Weights of a small CTC audio transcriber.
Model: 8.97M parameters, waveform 16khz input, norm rmsnorm, activation gelu, layers 12, width 192.
Data: trained on two synthetic voices taking turns or overlapping, over music, noise or silence, 8.8 epochs.
Rows from block 8 of a small CTC audio transcriber, named by matrix and row number. Rows with one number belong to one neuron. Each number is 128 + 24 x the weight over its row's rms, rounded and kept within 0 to 255. All counts start at 0. Numbers have three digits each.
After each neuron's rows are labels from the 100 clips, of 14976, where the neuron reaches its highest value: "top examples" is what is common among them; "lies over" is the class under the peak. Only what is clearly more common there than usual is listed. The data: two synthetic voices taking turns or overlapping, over music, noise or silence.
# fc1: first MLP up (model.blocks.8.ff1.fc1.weight, 576x192), inputs 96-191
# fc2: first MLP down (model.blocks.8.ff1.fc2.weight, 192x576, transposed), outputs 96-191

fc1.166:104130155138146147121140129125105157128131132151149110100083129134109124136036125128125115126136117166078163128139117125091125125131111122124090133113130131131121120159136139066080126141232129130100130129135128082144121141120075089127128136143130128120183142084187122126125146129122125084
fc2.166:127128184128128150118128120067159125145093128139128137127139128146121128138129127128126127115131132083102127125118193128126135095123109124101128128129127134114134128128119128129119128088197176146128173136128121071153089143114079122108135144128130117134185116129131160174146120126104128098
top examples: text has "window"
lies over: low voice

fc1.404:148126133126128130142128158113045142179063101128117168128141124128110129087128144108124130126161101122144071127168125128120082138191135126118084137089119129087116113160102132136130129148130112083130128109160086128103148129103130124136149121115112131183130119165116158127086110111156147140
fc2.404:155128128054128128203128118128112128128150101129112128110128128134179146128128135128128102094128128067071106128180130105128128128128185126128128111128129133128130129129128128129115111119127098133087194105117126128128128128071128128130128128128175128172156136129128065100085145159125100144
top examples: text has "usual"; text has "robot"
lies over: deep voice

fc1.435:102144155124057128127126128132126128161110157140130080137128122091148126140126124131139116151128119137162218128126141105192155124208159120118127126108118115146126135128143090113129114132122117168132128102136124097124126128130144140127148105108113128127133118133155094087107171116087175151
fc2.435:132130128087113131116128128127135128127129129158165128119113122127112127127125128129128151127099155128156176122130134129157106128159129128138128033152129128128128125130125130086127145062161104128147129128081116135153153127139125127182128124146054122124126095066137063121128188139128127127
top examples: text has "forest"
lies over: deep voice

fc1.243:099140138110166097137117179134146129113152119132116137115118129128141111180127118091128134145076094107170155129129123123132171134126134127143149129104123135132095128083136115151159157152129165132130117179111128124137136132121144132147170124128126128139141060113136157127127123096133111129
fc2.243:114114150122128107125108151171172123139128125187137075127154147129118100168126107117118126126096127151146120083101088128124140149134140129128111131155130138131158119092091125149115143133128106169129109175154105128132127136148149132147124131140135123122133125118127184131092126035125132123
top examples: overlap; text has "village"
lies over: two voices

fc1.135:131124120100124119157161098131099120114127114118128169126120078123127123075151128086140103075100118125122140148133131139135128114125112115160106143125200077083120127090141121145127123129149118119136135108132117130147116118118127117130140140137115119127100127099130131084100119125105127130
fc2.135:084128128098128128150099071179130131128128126179164127155126128116130150104128142128128129115128125194110130129133175125128127128128157162126148128127192128125144098066128128174099128122127128143127123135128134099049120110127093091156128128129124134128122128149127180125128071125128132128
top examples: overlap
lies over: high voice

fc1.182:146128126160126128154137127139146129131129130071182120127104129191101130130123103128128151105142132119155183128197152103096143136120165131178117147128128098133117203128104125146112153189127097122153127128080135123157119119128128149133131115118120134125128141125110122123116142103128127089
fc2.182:133126200128122130122075130128101114154125128106127183128149123125131132129102116128132132123115118098143124140136152089127157130111128124149201155127118117129128130093096133116083185129054147127128127109125128117132123131070121109117102125118125125130131128129129185097134141131071103087
top examples: text has "search"; text has "station"
lies over: deep voice

fc1.256:142124145054075120130167114155145127125128157134131122190177125112130100127109122093161108118125121131111134137166179133128138127153135130100136136132123125132128129128135127138131111149122102133140122131126129119119131184104158110128134130107087132107084139156127130115109158133165101043
fc2.256:121127102144128126114132133090173101122136133132125125126072121139124162127196233129126142077143126049128131086132127073122159105158131083129115084152100124128128128127144152120149102123177157090127126141121126080119128099152121140083067092127137124111174132124124130129129105119132120126
top examples: text has "orange"
lies over: low voice

fc1.186:144129128128203206139129139094120141126131133108126134168119099134094060191097123138102127122131134127128127128110129099087124134127163124133079143122133159126140126108106115098100182147125157123148157127118150174129077142135135123135064129120148110124153128094150140153128161129146105119
fc2.186:137129142124129127113128121130128128128159093107128139120126128126131174249121109119093126097134103129103089128144127141129126129133128124121125166128098123119129110126127138115127170128130128123127134135128128128128118105129128122132063157128128123127125172109142117099195138126124050145
top examples: text has "zero"
lies over: two voices

fc1.50:133086125111151121118065128124122129123111110122128099141166140128080168143150116128119146127104146111118128134106084049101126146134139125144180137130129138153167122109096100128118136125125142126072142168163124133068106048105136120124128125115101118139070142124095120127107170112175132125
fc2.50:128128132125148128123133126129131134144156128076128129129185127128128157128181069142128186103128142135135154069123137154145156164128129232109125110111129128173158145125131209128129136129126129128147128111134125073130089128122095121128196193123101128127125150143129170127134128127146124120
top examples: text has "station"
lies over: child-like voice

fc1.103:182152120113127131135126134120132132073126077144108151124115153148128089105134120155150128083104104117177138143131117127130088126122173136130131175114139091128129134129128133148102056161122127117104125126132127096139127130128110146078081171127136165177128126113125126120128142150129113130
fc2.103:098127104148056144150114110135126107124134136129129135148150181121082128111088131160135130173112124123110147117111128109128128130123139134063124098114136104121128136127131117139135128163134121128048144199127122126114129127128131123126027129159128126129133117137089128131193134134117116127
top examples: text has "clock"
lies over: deep voice

fc1.423:078132111122128112126145142204128105128129091089172113132112129142097170139112122163144127101092140155088146158134131133131128093168156102108095153122154107130124113133116127134129114127108179068119117126128105192123134143135128138085148135144130151072162114137117127113113131116143128140
fc2.423:130139135130115148170092131127058180157089131128074116131102095150128122129136182128129143124137116126085178142128121080125124128133136126111145174128146130115127125128128128132124132158095099128123123135121103123123130114129128135128065099123112098120167091128114159127098126194143127182
top examples: text has "usual"; text has "robot"
lies over: low voice

fc1.542:124146140126129127093127125138140100132155113117145119126128127087128126091127142118142143127214111140097165126113128138111146161129152133123110149098136129128139128158116163127104124128162074102146140142152107153131151073134189123136170098110128132129139100078164128178113141149132112101
fc2.542:090112159138126133149128119130155128122136127127128125101122131129108131112109125170133131097191112148122167134129128111125156128128120070128150162127091115090132122095110128130128130108127109080130146097130128190128118119128128068128129103132127223151165128046127135144162116138109128074
top examples: text has "window"; text has "repeat"
lies over: high voice

fc1.210:097128125101127116088122124127140128147107158139130128123146102111167148130119116123129129081151106127129121116125171119128126134143131095148123152125128126124149109128065125095131149140135137122126096125147152168129127133128107195111130122146105148116027126125123066158095105124181178133
fc2.210:112140109128079128130111130127128153112126161122128157128128127128132128125138104128128128128128124114127127104092133131136133129128128128129237077128097138201122130128136128128095115128135128128128009128138131128098128076128094139161128105130119130128126135070129026087117128128199155133
top examples: text has "station"; text has "stayed"
lies over: deep voice

fc1.359:130127128137146134104117109125092110129150121139126129145133140126126131128135128187128099129127111129159189128067128140124162097125142119160126115129131138078129105118070106123060071145134118100129133128127079125128132118106128128127125123140147108114117106131071149157098143130099117132
fc2.359:143128129116152056116126152146136127128147137120097129129129120130129130127117171128128128128122144135145129120129128123133114118151128143111125107131126117029131148128133126126128127128128139127116117133122125118127096140138128139131133128107123139128103130128129127095140125168108105127
top examples: text has "slept"; text has "strange"; text has "slowly"
lies over: deep voice

fc1.381:126118128141134074133135138146143154143078134116136128103128146170118124127127110129106116151079124125127130144122110130138128116169129124135130191126115088126161132129129127158151141134119143152127134132094133128112128191131182122130125127182124127128124113121110126124120141127128127116
fc2.381:140090128145091121119113128183126128121143137107105127130117121104113142141144108133128146037126101129131126126128122120114127133187135131123143094181161130123128126112124121166116124092123122156155122132129129128132138119216150129128127144128103137137146128149036118124103193125136163021
top examples: text has "station"
lies over: child-like voice

fc1.480:130157138133132124131128129130142095124156132136118104114117121132137141129059092156128141121117133128129077113155126156095092102128145149178125083119086088107126131123114119121124128228129143126127134147137156087130113088128144132130110137130127130147074145128146088118089126133107122116
fc2.480:165161141100185171128125129127128114136128146126085128129128142155137140101124093142127107124114128128113125205162128111132129130142128128123105106087126119128128128207124141128127132168191114130128129167135094129137128124133129128092128130141178108142123069129186126119090128126130128129
top examples: text has "school"
lies over: high voice

fc1.476:122130129129132133141102111164121123105151165152124138069115104132178150200129128116159130120095104171160115120099105118128118131146128127130129114134169154136172126051152090094128128126132132153120129124115123128124137113100064125162133146108111148095133120137127141123121222127128095126
fc2.476:128114140069126125138105126127173128081159154122140093104128092128140089132128149126129128162130106128149131164128050126131133148126145122129128128128130174061128135069128081135132128125128115127100118130141128127142146132127128128143125123111134127118134129126128116128130177120125126138
top examples: text has "orange"
lies over: low voice

fc1.260:128128149102127170192136142103133174134145194113127114096077118130128125126135111166143145127021134143128115128127195109141131146119151128105128173136124095127020215121116124128137129122115110164125151128124129132106130119093105128126134172123128129132124100103110128129119128131121098123
fc2.260:084134131096127128128128126103122126139125129130103128094128064128128128128128122154126104126029137139078154128158130113134127133146152127126108163173129116130062218130130128130082139128113051135127106130127124122128131152127127131132133180129128116129095126089055097128131130128140081130
top examples: text has "search"
lies over: deep voice

fc1.275:132135131119145134121131117149127125129126157092160146145131159114107132130116111085138128106160189122125069151171128146154123149142133130103102156128131101127106140047125128086127131162134145139152128147134129092136134128073160167090110186147135130146081145125114130163105113103132107141
fc2.275:128129130126128083128140145129139128141128118128124126125122128065133137203128163068149133071130125159128143126123122128144114073126190129123116134152108128157128152122088098122103053127118169098110128100128067135112126141144089130127127128139151131140158128132128125136142128127123128124
top examples: second voice: none; text has "sister"
lies over: high voice

fc1.558:122102141126135121128190124127139096130126163157124128114130152093125128118109141172206127123128122123135127095142132121121133169140121152132100180137109127127128111139131122108144135121098123125125168132129128118128146130125133115093118128077127083177139114129131127099116160125129133136
fc2.558:123134111110141131128128127124128087150160152117193137124128128098128128085105160126106136141128146130107130128185128130128128128128133163124116106124128125115192114128088078076131126138125109171128128127121128131145136110072135117127082128152128084152128135121125128128040124149148157083
top examples: text has "usual"
lies over: low voice

fc1.265:145122124122129130133136133141118136120099139128113127111116140082107169092169113162130128010126132134139122132133110074120132121138129096134127132133048148150142125123119128112137128145160094128122182153119131122157133142083099135145106136176126163148140106104133127124125109118090075130
fc2.265:156137128143128154160129131127113128143089128128128127106126111128129131128128129134090128104128128128096129149145065151128129127105086128128189124127128128128128114128128128128172184140128107109128125128119128115134128127128128139128128095128122128128144209130160119133135128126124146128
top examples: overlap
lies over: low voice

fc1.390:146106120156129130162122151130108131128130130133142149168100172175122103121170135118125097098177111133141122129135086112125159126127131128104084139132112139128127135108102157137103133146101127130141171148110086125128094125125134140076194131102129115114100124125134114129113179130119202101
fc2.390:128128133128112127128128128128132127129130126135128127128130128118129064130135128129126127125129128128128114128128128099123128128168163146130129111149128128049129198087127127128153130134097124125157128123116142134128101123119154166145129129126129158083067128131158194127128130143128128141
top examples: text has "usual"; text has "robot"
lies over: low voice

fc1.263:081123178140103113133109112127115130133138129131125132129159157128126140118144099108123129064127156113134180112106141117115084185126136165135110130161156091138108141161138127112127129119117144098076170153106111128180137126137129103088182170195120165124107121125135087129128129139131173124
fc2.263:127127128180074067090130131102120118064127130123126128102085123092139178137081110139124131125140106131118113123128124121129122130143127163127148128129063123128137138109090132128146154185100133108153134131128123129129128140040178123128118064161138136146145118125128132130135131062131138129
top examples: text has "measure"
lies over: deep voice

fc1.27:107105126029168110124094128129135119094129129091142124147123127126192128127125141137166134117129136088168125128122126174140128143128127127133112137146147136132128138140099100127120160121130163137123123191141132112118112082195104134110133108127125135130118128091128135118108129125108126062
fc2.27:088098128100148171128129119129128128128113128102113130110123128132220129128126140125129130046125132128211126130129149130156139118128128156110118165124128124078161128153078129128171226182128128078127128130134128109124146125187137122132128127128110130129128124129157148135128093119152126095
top examples: text has "station"
lies over: child-like voice

fc1.30:143141128115128110178115121126108122153131114138154097128128130129143180113132004128079157113121134124140132142129141123148127136090128176142111154115144135140130129133135130138139134130130100102132152128132106165076172114133054133125126123133154090118153135150120140119106128146065067154
fc2.30:128129132121123087133131128128121127139129121120139130128128128128129130124145000130088150130127128128128140128116127128128142128132127134155129144133130130132128127134129128126129128131137132120122127139117129128128128129124120122125140121126129117134128129154129117130152127121137052129
top examples: text has "search"
lies over: deep voice

fc1.0:118110145143113177127099129128151144133127128113137119137130128128130138118137127173158078151128114175176157089162128141127134133145131105105083113106128180109151132142153120148142101129184068136121139102133147122129131119137147160082131140125158119198101132133089106180108130137137100056
fc2.0:128128130127128146141113127127128128119174136124128149128129077128128135111128131117134126094163121128148155125127131149127128129136126123044133127130128129131160125127130108128129145116126079096128126067128125111126128098117128121108128128132136128126129132140128007127131130127124128142
top examples: text has "station"; text has "strange"
lies over: deep voice

fc1.213:145141123094070130128091138105128177128125117113146181148121164117112134172133130161148130126139162140128087127096177119102128135141128132130146107097125131096103120102166130072131175120130130098120153136145119120129126133087120100086143113083123132131078131098128129127111144100120149192
fc2.213:173128128112119109137128158167132090119128129128129128134129127127103089121151128141124114124133153130111126123203104128161126141125128139179123112127124096129092145129127131113167136047128134128126124128128082140129129161130129127127128128140128137128103136117120149129129116058163130117
top examples: text has "yellow"
lies over: high voice

fc1.344:137139128132135110077101126128121127130170151138107132131129110190114132174097116131122137119126132123111132124120125132119072160135149071154143110093166109124107132113134172124095173128128042110130135106165099122094129113118061163124141141122164154111118121132132144137101129129111128125
fc2.344:125178113106095123145124086122134130135113127128106114129128134124128104144093128129128175126179130148121142128128162148213126153140165086144133113171089135158133110120132129148116130104099158090128136097115124233123131113126129127121128124120070128128128167098117128159132129127109128128
top examples: text has "robot"
lies over: low voice

fc1.308:134111118123126116135179147093135093120135130094118128163091126126117128147094129140132127119172104111128097131161099137112136117183140156094129113121125136129153083146159075115144089183082108201130096100109177129133139101119126148125204117142149130124132140128124127117112110162124120131
fc2.308:147129193183121113171156108175126203127103134134100154113123128121099126170128128128120131140171141071128125127134128140130137129156129128122125127156200119135128128168130180148137109128130112140161169113129122130120118128142128127098165128118122129113133128132129128132123128110153109149
top examples: text has "cleaned"
lies over: deep voice

fc1.173:122121124119190120128126110138132120091128078143125157140134157122124130130131132159153184123126115155161156130095125128103151146090114132140126142103145158114118125065129123182137116203096115066111142127137115127105124115116125070108121134114158127144070156129125140144097145128169122137
fc2.173:147131119168128138124145135099123123144150128042107128124128127139111076101095077140112103135171118145101128132180160048155151130122115187116118134127089112121137124096128128150135132126135133128130124103130151091161074121134124127163135125141134124128129125164127213142154128147134128136
top examples: text has "station"
lies over: high voice

fc1.245:136127145110097101125145091108139125128121150125126160128130124097192165085121111121117141075141136208146129144134128123133134119132174138136126127127175106124127091105104132125156108131127129125109058141132136125144115121087126117143093094100128136131092128085137128196125103132134127165
fc2.245:138130129143142130129145139156126115129128120191128151089116124110136133136130131128128094128130126173116061129124180129128181128086128124122141148091127128101127119083149127136128102124141153106127106081139128127125103131042115107139107132082130163120109126155119122158083178145199132105
top examples: text has "usual"
lies over: deep voice

fc1.104:114128129060108134128124073125136065152131162108170130175148152179104113149116136094123173098117127098161124139131102123136150136112119101147115137135107128090160157128119121095125116133132131156145129089130128185178083121136177112121138122126128185155126167152116186119090131128128132135
fc2.104:088123098106052128121105131126134100133124135117177129139164129137096132121124161128127123139126129128153128067132193129131101141124134125127097121146125120141134133131150154129136134148124138103099128097129128129220053129128127126132127122147128176152122125143130230127116123142128137154
top examples: text has "measure"
lies over: deep voice

fc1.365:120086130139127128128126133078135113122138129134109125148139078149139084133124128142127139147145140128144132138038114113120151130095124084089111133150137131049129100106127127165153129156105141137185127141126092135100128124127117117107129105127121141173131101101124109141105142134113127132
fc2.365:128117124165137128138129234141122128140110128132111090130138126129118134122126128141129115112127106078128131140150133104126127128128129144128142127128116127125124124122128128136204081117119135119140085128131126125085254087128130120146104070150120117126132125133134128130231142153127132126
top examples: text has "measure"
lies over: low voice

fc1.322:129125159131150122135133077085139127130157075160151066135136129166137126128121159128105190130105132128080139128126112127114130106129129127113134123127143095096129116117071131130091098130157150128082150137128119115097134167095084136122139125128167106142119166123107130140107139121127157171
fc2.322:128142091086121129146116127109127147149124128170124126130176131131128080122128082128127085128122100177128132159146133152171112109125133121127131122128109138118134200133129071090113140095076112148200192132129127142156117103151129149118082141126124128097172130102108129178155132131114138126
top examples: text has "usual"
lies over: deep voice

fc1.96:085108139128131132142137121097149125124163114131136130144152178132129125123095095127129133129170078147127144128128137139152112130192131181116142128133143120095128116128135162157137124128095134114122128231071129141131134105170071136168133120160130090079124120171122166131114109127130117184
fc2.96:155088128151105086164120131114123127130190130128123128136131190128128132128128129121125083124128130139132123130120119145127104132131115138136119103128129129077131133126159133128186129102127137165139114255085128127155134089127129128128129073193129145119128141104099153136131128147129127127
top examples: text has "robot"
lies over: low voice

fc1.238:163085120127238129158128134138148126107145137135135111121128083129110128137124100144145129127121121139135139116128141076137113119132135139134128138130103127192143115160136166100153106161144130128122087144127132136131127068128141086198147070206137131166127133123116128137120121122128140130
fc2.238:132132178134223122121129124123114165131126138126109108103109137164131116106126131135079130105102174133101116159113138091125125127128062090161153115138119126129134120129169168126147132118125129050151095185128120119124127123158130164133115171158125134131115137091128130117075129118124124064
top examples: text has "usual"
lies over: deep voice

fc1.293:139125148147120127123151127161112129125044128105132175137105125152110109128129182127130097162135091160115114177127140089136187128153172134129169120101161113123114112139123118141128083125111137119085128146123127123138096167130141125144151160144097129129160120103131131133118146122137224085
fc2.293:125208131128128099128120160124126114128080128131142132117128128163128128128236224128128128128128113155109129164191128183128118139151127128116140128128175151128111128128107128125099140129117062121142143138135128096127129129127100126097128128129072128147117129127095129128171129120129144128
top examples: text has "yellow"
lies over: low voice

fc1.355:128119169109137137242138166108136126156127127128115134129121129121128133085127186142110135132124130197128144125090106132128140159132136132123122209126124129119130166161100102124107141161162134138119125156113112129129118140084119127128164111110122152175138074112127135136122125148115126122
fc2.355:163128138090130168223127161131108125127128147128126113128087124128109130120127176131127128141128134128128128166136136205127143123151129133120183192128129129177119184133080108131113128128128128126130132126128161114131131128122127128129137077096128163141129129099136128120145122144083094128
top examples: text has "search"; text has "seven"
lies over: child-like voice

fc1.401:136128100089129127127126117128132110124128115130216165100139166117126094128158125105121128132120123131129122130092158135116132134134125117136132099109122118124124096127102106117143128108119126166162117126097129130036123135138119126131129104117163101093113126136118154088102127128124148130
fc2.401:119131128138124133150136125131149125128130078137171122127127103128115128093129106125102177130148141110110109128133162129124127103129121189119123051129124128097127119131147132128128130128109127189122128131093136123048101135155134141140127102124130129130133124130179126092128128131120128100
top examples: text has "robot"
lies over: low voice

fc1.188:101148106138143103171142130146143127150142126177154085126111112101073138144163145128093143137102141138080110131139093128108148145136112080175148102127143135128092150097146128145136160116124192147090141126113131122143147121090085114125130128127105150131143104124105160118104138143120163129
fc2.188:127134127128127128156122120128130128130133129126122122128084124129119134126118129132129136136128129129121132125179108142128125128155101122130119157127128167168125129121124079140049127131128129135128118140128128087128169130129093126212096141131130158097104073127131155128138063071095114121
top examples: text has "strange"
lies over: deep voice

fc1.218:156099141120110079128139167140127128177131127143118124152096118098126125112131098129154124134108108113056124128143219128128129170112127205201089146158128121131106116126101128115134128122131088122119149128128107137130149137137104137089150136109159140125128142122127154074109148117085129077
fc2.218:127132128128153109131128128139133128131127118130128098129083128097128132063087077128155167109128130128066133127179236131128128128128142194160122128193134128117128128128128150133132134125126035128126128128167128128170128128181128202088106128094126136136128129100128127119104128132127128128
top examples: text has "robot"
lies over: deep voice

fc1.74:173089118166211112150122140118085098128117128125122044131125167124130122132125116157087166147130110130123098128149158056128112066136120127133140132109126118106167141117116156142132122133118129117121137122111143112155103127092119122092125138122123138074050123109128129091085099120127122151
fc2.74:128145117128144161129154128128128144128148128124127128098147128128129128128138128128109128105128128179128141133129134098094133128137120125202167129116127165110155152146127102169133128128046078116125114103127147127250118141134128127113128127128116169099095185128134148103128148128113127134
top examples: text has "measure"
lies over: deep voice

fc1.510:125164130122149099126114168134119113128124107130042146118136095125135016140145143187139104102123139136155115132151155170132147132113135133142120099145088124175064118163172130111131124130159109103081163154143131124125108139141148123094131059139147133131161133129124133133124129141194118112
fc2.510:122130128131128119135111119107128111127126128117080135130095128131133107109102149119118074129127132113138121142131143164155148140107128139132091127116128123127088123128129125148134125134159102113148129114136128119135129129071129126130140166167065148131143108123140095128097121099133145203
top examples: text has "zero"
lies over: low voice

fc1.149:144118112085127119129128179111117114126120160088052157132137145170162123128162159208157166154134126132145126138147117090133161128146137154152133077103128075165125130127130122086144112118154141140125125123158096114142138128149130122134120138151165117068119180117130165128104110129130105120
fc2.149:127131129163131073149146121157098110154137194122072129129130119098129133158165190140121111126121107128170128123145128145149144113139206149128104182159197118130177128133124129168129122105129113120148089120125128152118196098132097115125130129134111146127123172167131113093103123165146123127
top examples: text has "beyond"
lies over: high voice

fc1.451:107089151130135124124141222144122118112142130126111092087080128135123114136159143116126128108142126134144154118150130118111120139122138129109129129102122128114080154128150116128079149111089126141119107108193151134089169111147127123116086103194120143094159045121147145143099129108121128148
fc2.451:132118126120118132130097118127199150128133128128170128113142128096128107129127150128128129128145148128128126140150128128127128128129133128170112127100128127107128128128135136134106128098130128169111125128140128143074097137160128128124129114176131128106128131122128095027127134121128169130
top examples: second voice: none; quiet level
lies over: no speech

fc1.448:136160140129146153132149125112145123126133124149129121132134125125161158119135148191086140113115139135151124140124187141146184125136127154134125061111104130088106128138090079113129114135114165128113165126097123100134122122110123149128131100125216122103212139108130189127112155128122157140
fc2.448:159218120131142127130134127126103136124094122132104128126091137104131111128127174114132130128126145121140134125125236130130127145128176135128094128091108147118147127125143127128109156126237139149132124147125084109125112129128125153138131125123129137108128057131118126119058127163148129128
top examples: text has "strange"
lies over: deep voice

fc1.431:124180118107121127151160128158101112158128159140102127113118121128167131149128062128102065141151104151143106083105137129127100130142162117128123124130115128153093130130128137128129135127125128120129128126104177127129108090133086126129147118157141127105088123127158133130128130129078116122
fc2.431:140135142166133125121129157181142145127094127147097052128125121131129128115137133131133161123127098142125100115130010119073139138139185129129093133138128135129172124133120128084128094131071128116106129123139136130118111141127127074133127129173100138107135120130208127125138095122133146141
top examples: overlap
lies over: two voices

fc1.441:100132124111113160115114076102119128137137139164128084151137129135148129157103133123118205134154135137121184102146131139136137138108119133138126133114128113167096086128157112124157153128132127157124124126136123128118124127169121128064127141120128146075087132137152151133102128177122123140
fc2.441:127124128134121128019128099128125122134130128128079129126080117141127128128111128143131255128160131127128136060128127121116134130127127128128128124129129128128128126129127128128128129131128043144129128130129128128121126127134124128060131142127127139044128106130243131109129127127127124117
top examples: text has "robot"
lies over: low voice

fc1.224:127093127127117141158091086132128138125124092147091120115118155128113097111129115142119109116122099128149093129060121135138162143127138127130125136126144128128114171128128231103128127118127130153164109148121132099130171104115102132135093127128198072123125129128118169100113135218146176093
fc2.224:102192128137092129110146076031123138125126129128122126128140070124118129145151140137147129108121115130143130112108128090150144126144123154177130112089095136141133151128164207152125133130111088183142176112132120103123139139119144132125122127157124121131128121129136120122149174144128164089
top examples: text has "slept"
lies over: deep voice